{"model": "image VQ-VAE", "dataset": "cartoon faces", "train_examples": 101725, "image_size": 48, "crop_scale_min": 1, "horizontal_flip": false, "color_jitter": 0.2, "bottleneck": "vq", "downsampling_factor": 8, "encoder_arch": "resnext", "encoder_norm": "batchnorm", "encoder_activation": "relu", "encoder_drop_path": 0.2, "encoder_depths": [2, 3, 3], "encoder_kernel_size": 3, "encoder_stem": "single", "encoder_avg_pool_shortcut": true, "encoder_widths": [192, 336, 576], "loss": "mse", "latent_channels": 4, "decoder_norm": "batchnorm", "decoder_activation": "gelu", "decoder_widths": [64, 64, 128, 256], "decoder_blocks_per_level": 1, "decoder_block": "basic", "decoder_attention": false, "decoder_upsampling": "pixel_shuffle", "codebook_size": 1024, "init": "torch_default", "residual_init": "zero_last", "optimizer": "muon", "muon_scale": "match_rms_adamw", "learning_rate": 0.0039, "momentum": 0.85, "nesterov": true, "orthogonalizer": "newton_schulz_5", "adamw_lr_other_params": 0.0023, "max_grad_norm": 0.5, "max_steps": 6500, "batch_size": 128, "epochs": 8.2, "lr_schedule": "cosine_restarts", "final_lr_fraction": 0.05, "warmup_steps": 190, "weight_decay": 0.3, "adamw_weight_decay_other_params": 0}
Rows from block 0 of the decoder, named by matrix and row number. Rows with one number belong to one channel. Each number is 500 + 25 x the weight over the matrix's rms, rounded and kept within 0 to 999. All counts start at 0. Numbers have three digits each.
# convs0: first 3x3 conv (decoder.mid.0.convs.0.weight, 256x256x3x3), inputs 108-125, a 3x3 kernel for each
# convs1: second 3x3 conv (decoder.mid.0.convs.1.weight, 256x256x3x3, transposed), outputs 108-125, a 3x3 kernel for each
convs0.153:497485460498490493504501513465483454464497520471475552512511473480523517536486489487530506443475511487527527497500510512490531477492469516484492501490473472498488486494501494529502503503512431509552427508542472514528465490519488522505483480496540484462543541553530494517479502483476504514472513490531467501498522515509506485484509515530510499509502497513518488476502522492480493567502515455452500528480528558495510542498494509527512517467493560529490549495485512501465537475477521471513
convs1.153:494495522455476502510511506474426501491492488488513501470471503481511501500466503529510544519498493485526531517502488501521478476510502526502515535539496509504473468489472504496458475482475515479473476492539452496534560530518549487503528517549487477495462539539498503513506519490511520512495498472532484532477546561505526522469512550480511524474499498499567507522497500510505471557515481522504473486494509472488531465539443516481482472510471538497533543513507485466504446462471504500477
convs0.154:510413424507522480484477489497460503524522502494507510474485528475534492473500493464489457484506439521537442487484499460510511507496495470483475499512478533487491497483515491501503514510499523492516478505515520506460489452502501474485511520503497488492485492457504493486488508487512491500496458530486494540473459436507466503504499486496486437486510460495520506497513505516505482551469498558528548488484484535506521511488487457497505491509524504556502496494465457471481553452544520468489
convs1.154:500484565496481487484474466499526448502518488479496512488499510499525492486499459507473507486459468498503475509481477512479522485475540509478489523517469497483506482495509512508519511517486485491487536506490501485488460489428528541508509509493499460506507515539489511502474499466497498527496484481506508553502441507532516532492483513523509516493499524500505531505488526479502509473520488521476480509489473490524521483477529488527513520521478493600440503501498517522468526447550527467500
convs0.155:468531490467495491520491486487498463479544507510481522508460478512536519501485451531519484567496507444513504530505432505508505493505503491466483494463499504467492512510481466481490498492502521485502508467505506513499547552477508499510535520505493522473523506500498494508525482481468509500564501514540484489474497497491490504513501510502478491477459465466485474497497480475486496509464488534537494515531499476506493471509483495515515504461510527494485501520459498488473484468460539488497
convs1.155:478477516522479509476514499466515481522490520506530504494535512479493546497520487503500524509520508472498467475466479518493519532505513462499456472516449489510507511486510487487486515515544494530505479497484485506481501498463455476570487454515483544442491524539484491506566485483492490524507494490520552475493490513477522471490471496491495525524480518483516513527497529513512494480517517488448550491519506527518494490450466473505493497529509519503496502505482486466522485471504510465503
convs0.156:550506510451464538486491525520502481487530519494474543511497514504433508510523499518506548525505497533490472485509507491502523493484480507526492508513498498486511474477474504500506493500509451505502494506470523491514464483476525487524476504511530557512519517498499512463519520509497504514515480470519513482564521509457505492463499508472538473462498479490503543521474507488537516455568502488444512475503451490523530527527512496505462446520488508492496535498527493548521413445454500460476
convs1.156:524480467485510506488509512498547491505532484502501477473498462486489510515503511487530481497534476483481453515513495502549532498529506512485500478488536471553487499533491535524512533533535498484486508490518503468510497500477510521514498471476550516479526517503475476565488518494518528463491491504511501486563450511500441491520514488473486509517527538508470531509507477502530515496503501509504476536496514501493493505478545493487475523500487542533485485484527519509536469491517449499534
convs0.157:517498481536536505491486531471514497497479515467511481505498492443493512459523477500476544464460504405470505508539481533489528499526508532511489501485489480537490484489511475511508517510500526508512462463492488476504486494489494465469497490502506490521547450503506479512509521514499462499502534504537506500502524548514477511474500522512559516496505514468536516417490506465507488513492498551492464496511545454526489509518475493529494513476455541485496482521469500498478477500488545473500
convs1.157:492494461468484482472538485496503485479472471492465513516533505522519478496537491558532499513459468479488541469493508519498500511449468494526519494475483467518506478531512506490498513511527498484520486502472484489479523533502530499534483482530507496500538516483537492510518498503506457509500502505511533496497490470488525495508479501460540540451502581449494495488503496482514537531522501463468566484504495476480470537528501494432472525466491476553568495530505511481521466472477501477546
convs0.158:528498471482493503472460462563527481490542506491487498474511500504539541495496493524529521489485506488511500514517496498460457469480466509482526481486496488476503514475501497500505485514477526493453503496463465478492498503486525485515498494514493504505473518510506494508499521486486505433525507503476499476462508492487457488537497470506476502514501476496486472489517501493542533437469514486482499474494486429508507517503496522508483494520522547455516508499491502476490517504456539471462
convs1.158:479485523510472512495543489495497566468486430481509434498500537455490513501454491536549473518555508502481468482502486485479509491497504492519530499516475491457463488500498508515450514512541525540494525497508484544518510478470524528483449459554507485464478517481476503479481445495506499477508523435494521506519489508506463453541481449512509498489506470492488488512525503486524472472492527518506509484501547481513515505497479496488482504522529503486488473459472511511480514517495536551506
convs0.159:510519470474464533528497506498487529498502483507483491463467444439439512481472506545456453505479493492529464449500491464474517471487499498469519510497544503490484491496491486509526497506490470480504475501528473513520474504449477508492493487501523497474551473502448503490514493532477488486481513486482492480542479489476475497450518504509491540464490523517517472476505582492496529477535464464498561463473484509499501520511470501504504509472483500536489479489526478501502475550490492485495
convs1.159:471473507416487487511479443501514520552501524477501485495482475447505493431469489489482481498480513517565481456486498454522513493527539511515478499510509482483460519485523506518513493503534498487472544498480510509521497508517463472508530467474481452526489493537507525523447475498496481500526473522490525521485536531468505501508511472542514515521514492468490535438521518538547523492519474450461477526508509479492503496493479464483506518541465468482469547485486492492494462476506524520450
convs0.160:444541553499540520540538494512497497462560501480503466504498506488486496489495529555513530467469514509482495485493478526473536478503480488477503520516479506487498487517480480512524491494515461480479476512545492498527515474485489488506496450473501500512527497528510501499508512511507520491464512514509508529525461496463485514520517534474501498491490520484475468482496500461511496486492519473467491457434457478457510507448506523549506495496497510489468500507486489510521484441506509496499
convs1.160:515473501503503522491548515505519541516476499515504461509514466515486490553513482534528486506510522426567528442497492510549497505492522485507497545533494482513503518525483512480474499496493495503483498508491481483521529511526528520572484459460470481506473438473485472470513506496516532494529520522486535546507505444468511513490478565499478470507475488499519502494501532481494484493490479435506467526470496499456492542524545544474515516499475525486523461496535539517535503515460457566509
convs0.161:565470540486423426493463483538560497499501479510514508482488487500425430475501472457484493528527484495528566455461468454455444483465463488506504478496466507493525501533485493474503489477483483519509497469490514492493488478527493499497483497491539477512485511517493524465515503498514518489484486501467467558465518487499469528497447500475529509486495485500507538512509463491493447511503466559491533492441450519446515537550530482493496503540492537554490508500494524583562499501475455459484
convs1.161:510474506484431464506509482516531529473474472500476419524504493497508490536502496503502509485544468481502501494542500538561494488499530507493521479548524492474468510498500470537480524519504501525507482522488528513518495502449513501508477464475525482494547566504453512495494523488530482486538502506464518511486461480479508461513494499502495550531527474527527520473527509506474436486524504482495505471531496474470490530473481493493496498537513520536485478518477542531502515541530515473452
convs0.162:453493476521554497469526491495474490519481468475525454519508519497518531513516487513448539503509504545491528535522497483496501494519490495494485513509513505500533500507524517517489502539478475516490493524487512530459510496500507534544516509509502463467504474503425503495496497508495475509517504484512513481455545513499504528510534507473500481496463448475507473464531497498499480473489493482481482450509500514511454495502510524455507493479522506525504479510461517507479476473438508468496
convs1.162:498517476532452502483530499503511514531531519523503513502464500496470494505504507487554484490480500476522512479513538473448545522507535505506525543555515565511491507457458511512469484494512504490503476509472473506511520519499497518470474462481510516604524542537485504472515515499525518529539500512506471537494497542501512526485470484518513471515494524525545467501503481505507499499506491498520464506509482431472477504505477520504536520504493476520472464536462485459502458471549467516547
convs0.163:489435479442420524478500511504493505509462514520551516489494503497526498480461504491485439500527501478472518464513498520477503517468474477471519523472477506515489479514488539506457516514491481476480522500500459512510507480507501499434472471470496523499506487469485511485503504522503537504489506493481481511460515519484478475509497489530485503570452507498557472570491502525502502499479477473539416487493494507537487480487528514497507504519518485475500472518526494465535514497479546547517
convs1.163:461474543542495497519520483496525473554495472473495539512477515481539477490486481491485493533502486466505516474471456470435469487488520504477516536498493504512468470508525516496523487508472486460524491523517497488505479582515467469515451551462578465476479459492503494535485459494510449493495486504528496495473513483517493524481547478486492492509464474508560478554458502503506487528514499502498486513508511467539486465512458502502492521502480497520503500484481491489502489506515513521488
convs0.164:486499522496506482469519518499513496512503519560450491499516497502544541494505510548512478528559485532474521454499539488515507538476510484500449493500500521468516502510493517476494504518495474495517477514490503509490490504500512487481527505501532496454517498435476486440531508521513525508508482525481500481445485470518499499461476508491496476468503480475517509477478511544472487455508482478534477500534508475515514517508499494528524514489481500524476503493504487471472524454484476517486
convs1.164:484499504510473508478488469493474466509489500503494526517526515492496529518523539494537528570480467495513472533514526486488491523481521480512512452493490474455519505535497507464538508480525525490516509489501478507494547530462511534548478479491463494515468487509472520492520522498481451516453461496530529501505475438543534470523539513472527495508550526505474501494531483453502474462520503480521486501468487493518522487492506479432497471516458499475518515474491483519528494497485500448494
convs0.165:513483483482526505504481467555467515493506534482493488510512485539513532485513518501436479552517476486457511533470524510536493482494500506444465514508541483507505520517512479484542486494473488466481451502539487495513516507534521492465502470459520467534497523520523522509480519513517547501484467507505514498542518492537502529538510502489495515493506493504471504527499510474502502488498488540454486491506500525504505524439495491527495494489504497521500525500539487436514548441509520534542
convs1.165:500497524481547499527447462529481508515511516500501516462468509517513458506508501512492507487491513476468505502490552513431533525470498486493487516530504500532496498497530480468498508493483478489524467487486493501518492496531530503497513502513513498513524483532488513504510526510482508513496473476495533513507475502566507528491511519534555536504491510471460506488527484464495511481545509534543514502510504502487485465467525460492523530499468536502503494504499503479483494507470490501534
convs0.166:501508491516510517514490488494495506492469490491483497495495478487486514491498499508489486495590496492546452506454511506509483510476507490523482496505470502506496486503491508495492498484483498482510488502513486509504488522477492503480476513506484521467499508498493518493523502509528470542499464517499530519511493527499517526508499501492497497493491511511478475473448475521497475502490503506508478492515478485514514491489531490486481503501487473485513507509486488528518481467458482475533
convs1.166:487492523527508511500548492508497453487482530504488512508511492527495522520496504496490514511516472485526508506527546510521489491489528490494491496490460492514523494546457527530483544487529522499507474525471490493494477509494534500509542517518531527521483486541514492507491483514498464485504504502508500505489508550515483485505508509498479472504523488475516506500520496476520511487517508531503494491511501486508510488507512495495538502525503422476450497521498501515487503510466523486520
convs0.167:532533536465428513508476507484491518506471480478490513472500506505472508514551504482524513474537508490558557492459515506531475504514511515498524506471505526492472510513486502501501479479505512488526521495509533490510534504509491496509540490547503462496477523504490549524491498523494481514455486554510504520552512517446492510477485473472526496436480480488496460496450488453541505492507466516483449465476499523498513490491518440512504485468469485502491488513529513509531471481540467490466
convs1.167:486531502498491470501553507527502500498500497445470452496490505501489472552513501491465463495475505478493522484465499463432533489456504524487539563523498564509501491482499495489519498517498556511516505511472504540515495555490475501478526514467526502539474490520496494554483528491478518532526547489488528493496519475504463486540510519499490494547506523504489500524480478518485494494531464552489476532510517457487490513524495475457488523518484520491513507518503517467460509494493538475535
convs0.168:513488548504548521449480546478480482517496523446521484488512503496531535494480491513477449486465470508479523454521502448473497455497505510470512524489509504481489509486510486494497508474496512509512541484522512478510504484532525514493529496491467538463493527480494498450498504496564443483493511498528524498507543463518502521504516511484483498501500453476552538509478477500497493505504514504484477522514471502564493467458487487501498497511463504498480521497481508486478450439526451473475
convs1.168:478502543471476483476507545506477493473537506483503519506520531529495505508505516500468484516501526515508511502478506526471500481468506481532505473486495470466486505543524496499511513525523493504513468514515514509529500476525508464491464496482525500500557445476521466500509499494473504508471500520527480503526487474492464476509480511482521531514491504486484506513507514490491471484474501537505483477474457478477491485485521462508509505471527546510513486515531483524522495486521510513510
convs0.169:450533537540523576469475480503532502546533480510487508511463445531521469519534477520546520487515508495462475503481543506515520477484497487495510530496507548482475504502513503515530481511504482498512509521526517490490536488499513491486486479469483481516506471497546493493505507493534481462496513477462511519491465534491494461498552525444516465503511490497516532446479505464460479532513498549472504512511493496520467446497531435500507494496504467538500485507485495473476484518449505512461
convs1.169:493473533476461474485463493487542462498537477519504482517511523538491503513493521514462523474477439470516485507497499519515460534484473499490515498476476537491509506487496520517485513499485515491466476469454518531487547546557478540488484470479499487529533521537546556567483521502467524511535524491539517524494462511461488552499487502477516513559507494487480512510517515524505526460468492472520492462515467526509530512522480505468536472490460489480502469505481486522494524491441547527475
convs0.170:497492513446506515516545504430454483489553494529536478510503529469475519483457470476466496495519511469441526517505489506492507507510499483522476498501504494519468490534492476493508474456508504532495461490506453472489505519477518444486452452501441491500530518509514500510493489501520490511496520459477507492453514506470501509513512473504492490479490516512495481474501485470489461514558543463485486520508553500530549474480522534479512465482471516498518490466477507494452548474429505473434
convs1.170:461503523492537525548512481474473480519515486502471489505506472497500513495532492482478531526520532489511482506493430535441499478487505503458499528484513546508487466487487526474437502525508528511510532541487486539507513533529520465480495493518531501497549503472490513507516467514544486518496511523532531494474468459468479511520516493469480495539518539484530470526547527516454527532547541524519489488481490459497519503591504483460548492512497542500464499511494536501453536457551512493497
convs0.171:524451474513509460472498496512481498475488466534477519491512476465459496472482487554535556513498481521510492525492534488510493485440483501511482514483473501519489495490485502459516496495494512483492469473488480463482488488465514526514487502481494498497485526510502520471511501471463479477499490476521521483486510513491505509507463494482473482494517525473489481452505508483447501490527485485495483491518494464483463485491479514499482513513515498550499478491522491509510488477462521483529
convs1.171:499510524524531512503507534529518493507534499490479491503447533457574542534499510479491509492477522492477491499520530504480554478523511538539481498501514503505467560473514502563518521517493496556451553494522460520518486478499479441520505538475506481522568534513550507489526504492452513475505463474493498495515503526519476521489491510538526532454529497482452483496471522548494513517539501479507496519468487481498515501536529475514495529522484505518532508497517475512551527501528497484494
convs0.172:460518503502509464440510496483504524541534482489509510469481468513464491504513475489478475516502521492545522486481575529534512503515460534502498477466494508453480525501492531485490527507492495515502498482504503492505477525502531494512497474540506496508529513513525510520504524477489541467470461472469534494512502516504508477496497473484473492505498468516509517497479528528486497496483474451527549477540485477502515522503498482517505522503497524477537507451507503440480502502466492461503
convs1.172:488494499473496511507489513525472517484534522487491490502474503522500490493507499506567525481521488461454458528511437477462506469496506526522512516489489484526523530554479495500529522515562504561496491478527506505477430447477480460509487498499489530522504507481525479481522522497529477501543529501533496475536548506465496459486488459490491516519447469529498504502493489521517501518479525501460520490495525492524517510505515503520510496498521506522510491473484520503477523483527514476533
convs0.173:520518505502489506499496465513505492481493531528502513514524496501493519511505474521519515483592507512467479525469510462502515528475479532505507510485506490510469496481493502431513500487483480476471498474454500458475480507494512494498524508483502476508500481521487533510507508510533456521511490495491495475475492485493488474486452511499485505494513503510473501453471518516492498529511456480463524514480503492492517488469499498487509483499494453475478494483514496491492502462488494500511
convs1.173:500487495467551502485460495526488490549519478526456489469480509542553478550535522493498467528522465519494503494515471505512508467549533478518466476520511480482521466527514537546524558486526499505533476546474517500514521501494558558476503490479525484511499478495545470476466493506537507484477472484473468509475522530479485494510493508497509442509493522449506527466458484512501476463491491536417527531521492475459483483482487505521519546525495455496529474540494519488497465458466529485531
convs0.174:493490458524485489456510504501437511520444481457521515515509468472484501489504531431431455499518487536468465540492490499504494521483505494515513535539516480519503497487497491499496473471506496495484463505501490504491514460512494518464495453488492479519522460502491467529489512492505505468482473514533541503507516513502522504516476481485499495496513506498535498496491500482482494476471449581477489506489499454511469515529489512516453476484479483518518480476544467533452491519488480479513
convs1.174:499541520551506471502499496497463472523468486515473488506482511495543490522519521484500497448506505487477505552519514476522531467535534515495503504480509475467496511475495533525504499477504505517483515540526531504524482512471515579526509519488500471501467528535452489484477498519473519501452478491485524546480525467487481505535503485503495528534485494499485469493502485488502465564487462538512499540508501498533525459481496471467523495502504482504498480521511485493527478487468513480518
convs0.175:483510503489526533495460498528490519602478491506514526504515523522525519476495527510517530564513508519507488486511525468485549481504522475484491507508512469482468496508509487483500466494502489516542446480561466485553525473502497476532513500497494503506522486507455457492499496516502495517528480512493477504501487507473473536483474501466518534481486517513507479492509536492488515513471491535489520475512529500487479479537520460514525478521491489516521520500510523486509518506508494464493
convs1.175:477503506420489515533535498479489503507503445502532462493510555453514538482515492528542502473476503478472502484496560445503484514505494495493530456475513496468497535517492525492501576505490506487481432514500504484492476485487432517464523507484516522517522514484508486516439509509530535497503505501449488479516474498506503467532556520525517532494534535509538527473471502474519514475465474504491502504500571468499484462481519531510503535521515439499496457493476539491485529485510503512489
convs0.176:494493519506479480497472426492508498522514478419426474493501535481483469497500481492531537550512518489466496496495463464478475471431460533517548526510484458417464503492454518507477549528535494488473477468448511541502494487478499528488549561557560507498477483493480442445528502504485518491500498495535467475438447485413425480529494502503477485487500526495527522493494469559557532505461446514455455503493525500479487444490489474488462572510475516470474488485483486500524498479522521511554
convs1.176:524528483442471485505506488524487502516517473484528535458481465531516495504524552471525542455481460478448526469493497473496467485496469537563550484497511477494523517591585522499557512523516474474448497475503493489486519502533492501514534563493481500522447488488508518485540533544494469485464516499538500509508522535472494510530510461511499511513519505471472494474479487468466495464506486481493493520548490500521508517488510493513507504530519500502516494482473485515523520508506531525487
convs0.177:418491512515469487471478521495504486496521494497495489516508493525517473522494526467522490516482526478528510446458457537492523494486502488494502472478488513502506467480478532556522516487487488481479549507478486492494502518497542518513462486482513494497533467481473485483484503505534528510483489475523484519472445461467516522458500495454480454456469520484488490554528510499493506514485456446544525489450491509490513500515527504480505538461531537486454503502491505473462495562536475465496
convs1.177:455510482538512486477501478475502511620497443507523455485491481493495487499509509466532515492508485526546491511463454478507490589534458511484505539535464485470510519476473526478488511507486462476470464494474518498482498483509480467521516456445508475501478494508495472474545518529479470519529574506476493503479497499461497469497489523490488533496512525482512505534476497470520516516507494485496510522495503459544495494499495550484473512507479503503490503470486496505531502465460547520508
convs0.178:477517476511515513483505499540486493534498519497510514494503506501467495507490475483516482508494490501521533511503491470507465520518485489480526507484537494464457501508500484472484441470484542502496523488489503488509514508492513497488463462470470452518515513478498484509490487518530543491504501531511475519461501525476534468516485488462471492496505469525519517507512493503494516470502506527440478523577506484488521458495456503510476477478509528470477490511502395499543459460548529497486
convs1.178:467493512506469468548477506530513563522504485468467520488503457510472474507506522494527478490487508521513531504513488495548531533527564489470501514507506499488498480484480494480478504485506483498482502494516480505481482545517489471469490530515516509501514481496521537462478507497486516511521506530523450466514460514502561521542534504498520483522469455504542543512495526505466491463500492453529499480518450491490480547455497508526530552494480494473513539535492499487526474483476499530479
convs0.179:546466510520451524469499552503492481501484511491486515512491522470514495512510509471485482470542477514516527498525512512491532483506537502495504503504508479507486490509514501501498476501492482483508515493479516492483484492500494500487492505506468510501493495533506524534510490516504472472487504504468500502457511519502475535486497476496498528479468482470518519471485495497460515502509511506474520487532531448534472532517472521515492445513541493505476501484517481534439468514460431510453
convs1.179:493483545467491488496463520497469504520486537540483480516515549511523487498520499514494488511532512491468497490515483520482524517516460521493498505477517507516510495459494474460510539498491490532484513468491521542538479490494483493526469510541554497463517504485496473491482511488546478483501486529454464495469470464454482513500504519486498514512501556485511460501494451490524462502528528499494489508500513479510499482539521506552499512516479496447480446492459519502545497495505463471513
convs0.180:482487494479509472500487490501486479519474525499477469473502491500532506505507490464482456502517463534440511510506482506527470519508528536514509502494483503525500537528510476502498498534482463520507478506483528518506509513477469476473480503539457463485510469476523506523507491518509507495514489462494481487449484475469532547500509491479513477495499521500511485470488477504495502513534511507508541501510512462502521492493513510501524505501481526486495523469507565486469542472442544471524
convs1.180:506516508501496494501527497511477510477511503519478473514486510510527531482524464491488498466530486465498490504473443506467546456468494496513498531503564520526492507464461498492529498486477543527481501487463508503483497508533532510460525510541472510489470489510483508526542520491516478506484487480480506506500488549493479508493428516475500498457471463487542505530491508497497503514461496479509485493519498524487524479461493494496499479544519492514534464480507501522443517476448490529531
convs0.181:534476476482516520500466573499488475449471531539523525533558508486497473495481489525500477478484511494538481547501514515460509502511478494512466492452498510540550504523518522495471496499484524536528540488487511495461506498505516494501522505516506479478506522509519527472470497518472509503479521477534497508518498507537501526509531482494468478506478506512535516491467464440514473477523506492479435502508514502508463490470510479518505515484465521462497488496495526506488509488494496486536
convs1.181:511476526554478507487473514462480469532555510482488529546507542502491471536515495510462488510501562505490472515488521520494524514522506518508516489488510449500501498505509532509553484492504543518491545493484514531489512483501507517518492525522514523465532477457547517496522494488465474495481476480512513512494447443478470478519524500480495474483481513495508505530471525506494472465507534536461489462480471521474517519513511493482501480500541528470484512532512513509508507529529504502498
convs0.182:496515491461513497512548489492529496456519493521500480500500499461514515491535488487490528496514520519478592501526513488499502515481461514502497524512506484501528491510503501505512491527493463501478501498497485515501475500468495500498487542498552516506475492453545479445481514525523490511489518489528482464503503477489525515519512508474494527450466503489506480494476475491510468491481501465511525509463487475542513515515471483493483505525496491505488483515473487482490486526495535462439
convs1.182:501493518545507519524479500479524465491520473507515464521483478491486500539484473464480483512515523497509494483494521511505533520512464500470540515457499508513470454506484446482487466475436515515498486543497454475488474512533531531474478454472504527426527515467496496512481504509509520524489477495520505477501505547525488507505477502520497444498483506516491505500523545476476568531461466521498475548483467519470476494462473496495471494491499502488530466494555507472464471503493481486526
convs0.183:517494476534498490518487503464490580532525564514501527494475461519498465486481501526509479493529511478517480521474487527510491512510505490504498485525471488521530492503525506507500502528502465543502493480479480493515496482493479509512502511510475491499497510509489478472515518532508490533525506500484484471503480485523456527500529486510516469517519540482495491521482470492540517518449491460481505489500508463469449484485502481481511482503480527506465508503496495514520514508473455518549
convs1.183:508512500479482493458512525481487458488505484518494481524548532494529487506498489502497508498506513501481476516503512493489513533531507463519507512491518531528490498486479440467486477485488475538526483534534460504515465537524437507527486473493542490539529477486499481496490519504471463512449501485502487519583532522504450506483476522503511506516518493488482496502483470511507527455487519467458485479484494517472509520506515511519527541502496474495487516489499475550519479491499460534475
convs0.184:542517479457478537500562497534507523511511505507516523481501502480500510503499499477465511524539510540463511481525499490488478470485530489497525520486534483490512479491512498522493480503498509517512515509519507516526498500515507501514490501506555543546544477519572489466534484486483491497472518499505499551536492527468498520478515505500530527455464517502502528471507529520476486523489504549510512485486481508535515523483521478497512530506501532509529481492500483495512480472542469477539
convs1.184:483542505513502521509488522524450445487492504490505493493498502508487508531538525450457532535523509486525495478531541497469518477489551501480497484484471521461503527524505502529554501523520505458525493506474517511475484501458463483489537543537471497463491501512463516462475509457478522473495523520477517467486539514470490485489473487414490487497496476530479522511474498507475434467502521458465420469467484496489476477510468474490463553477485481499491519511495503517462474543516511490458
convs0.185:499491507499504497479502484512517483516514495497529495464481489539506482467485486508530503499537467529483510499474493509463504485503523471488535458485497501540504515488491508490488484511487506509525476509472480504485476519515495475470488492482462529507527508494493537493493489452512496500499529483491486476505503487487516507471477504496532501506513505486522516488505483528497519466507464476482524511467449516515446507497518504481480508491478476479510499473480544513539468483494490499456
convs1.185:481499550494499510498530492509506535517513546545505523484453513520533482491511483489496502480567538476491517486503484489459490471502450496506503531511525505518477490500468488498508495517515527461483496502500492482469505512483535467467493495481483489537516516481508474462484469471537462471512501482462470488600561440486486493441478450533499489480485552487498479481531505488510501520501515505545472488524522543504493509484456499507477491473512449558491521476480463509481482465468449487438
convs0.186:451500547492509478496498491527462511484440494508494518471482509522498510500493517495496500505486499464473508495528495490503464464479462488502516493491514497495504467486499494498504510528493494491511496506486485480504516461533506521470501481514537500504514475517485492492500504481524481547474492525517482484485484500490511487495482511470515496494473464491487463470513523526519507497518536545520523487540497466523483481476515519557540519477527509495561496530484495481543474443548469489519
convs1.186:496538521497562483511509521492507476455518519526471538516476479526544549504551502461466501519528509495470521507486491526477493417461464494521513506483544506505513510518496467530510497546474509460493535473483548489507495548523472533555464543459517491524522542537508451484503493482488444505493506530513488543535532493513462491496488489471478463543511517492490509508514517503465535517472485572504501497520481511567518523518494474466467469482525496509497503471493496506524487545507499486480
convs0.187:514472468477507474539507511496499486464496489513486472515502489506479508504507508475477509530474499518493471528542516499480444479483499504517451525499503533491471503495505491502502523501501479493490497497492502490465497456486511521534493492503512494484558502488522490483546502499486535507481488496511497500492523454456467513484482488541523479518502485477516478456478496515480496498465477494511476516500494462498528498529492481526495455480489488492499493510519500522531489492465511498467
convs1.187:476528511468523496539517485518522471489512477483496480484523529501497481483481485499479511476478484488510515498481501527459490488517501511519488506527491549499491479491514493520507528503520523480535523490523475525546571516465478495491464491474474492501488490519519541491490470484488541523506501483503510496488470491521470498485483521511532514464490498467506505508491523463481498529487508509472508487467493475533505500528512468472483524497525491540536523487500466534496484509517507491481
convs0.188:481494462578547492475482518497539492493527491495458503497484479462530500489517498534514504465456446488524510465473516488467483506502519469510511467511507521511516504476498483521509483530495467482513475509530489523530497443500509482527503475471504488498500517474439475492510496496500499552476510519517460498564473527514475486483482524497518473475477509503475491522521484489525506463497537456506480494473466496446511495497509562472548545501512481517517497501520473506536427483548431478505
convs1.188:492497518464504495526517536515488540511449501502506468514483468452468507472492495506475485533499534558528513499477515547493489531478496492455497492459524497512531482506467480511468461519506492486545517476525487506526551511533480488509432481485503471528467482492474463495494452481462515531493512528512491484474453484498534480506461488476465443520480525501518505509497479482513514454569513464524479497497505448485526492486513501562516508489504511517531504529526458529525496457489494518515
convs0.189:483488477490547569485497499529496490475484543501457521492471511515503508502494476521473488483504472513517498479510440483473474466488510475503451527509523522494481488506484505512537520521501482492470476511519506506493493472471540508472580565498506492483512469512555512526487491474474464571506486516523493471520500503509504526520488522487509493486489506538508551470523513555507528517554490510523477526483425495487506502493489498478452511526484540495498529508504508507507455456503505532538
convs1.189:500488506501470516517469527501516554486511533483489434488460496423477490478493469517495522518491475515516471509486507495524553492522524506509467552521495520492483486514522490506473496488517480518513504488477489483508459456425505510525531486492506464486460443452518507474529505524511506480486494498505540508464480451500513518519471475503503448512485459487522510506489443506489496484531510498529537454500556495531513492482477456488539548519487467506462520520487499483463488511492504521478
convs0.190:527497497557523520500477491468497501451460470513486492472494481501492524481509524477509504515540540491464520523506487520472470469479517491488557521491538504493514490508522507504481506508503489478525499505512518503511512475521505517508511501515539502494512521524512484484499467492487456502493479483512519447509489478502468518452503494487517519469499487480515487501470500454468476524489454481498462480466509482451479483515483492470488491452490529500530545495562474485493531538576437453459
convs1.190:500522522487515531447531494496488520551489506509516521490508476490504491467518509500488513506531530535549579499504524477508499550526511491472495500510531524501504479487531472464476522542481489509499528463458483461515490474491473490506539545514489494511473500481498478483478517500496459468504533528563517456538486512507510490531529498485513494515499499496472493547468485518466509516527528466507507537536502459467498542523517543517499452466496513491484532496523486540538430487555485509495
convs0.191:513479522521499466504566487504541487524504488496494526462495490465496474493514507464497545502471501506485500536473477478488492461471518497499498541483465458490502501492522475449530535492495484493510442469496510491484490522500472462525514468488499513496494492442523506460512504492495480523512506501485482528482495503480507517497477538491462502487499560493483486490500538500458490471457499516504465487494535503525483506476519482499519512535509465497500473523486433498491528451484502521516
convs1.191:523486500499490474491491505488485509519501482469523501503478473505535505521518501537510501451497515484500538455484493497505560470541493477454505494456474484481484503503490493530462501506510469547488478538488513510490464480506487495481483539487518496496542529476509535497488520498502513487512520487469529514513504504507495534551503500509491525477478512456464481499517474522520479520527508501534492459490506486545485497476485508497476573483504518540487506471494506494507463495518496509484
convs0.192:486473528506512542513496510544507485571546501516453503496504481524497489507518481503504536515491502561507500488487493481487467498492479530532494495509500498521534521484475526498504514489482489463499518503471552484488538511509500514538539501534486490463478473502501477519514485502514518518494506497478497515487496527504512449451481513474463441445517483508473534500512503513487509453498509508515489480500467494533548472503515504484525488474545474523555462511533534489483523513522544472474
convs1.192:533536530481525518525530501499491502496502501498470474525471514477506524489500512499494481516514505493507521445483505474476480507527477484485519452471476487478484532539542535519517536530521520486486491518465488495500487516507523471520476556574497556503546533479533499535464481490518508496567500475522507451481465441531488464476496527512484532508485518480473468446497505474444492490489523472472544484533552513495472497491497498501500472498540450471495464493490521560510539527491553519506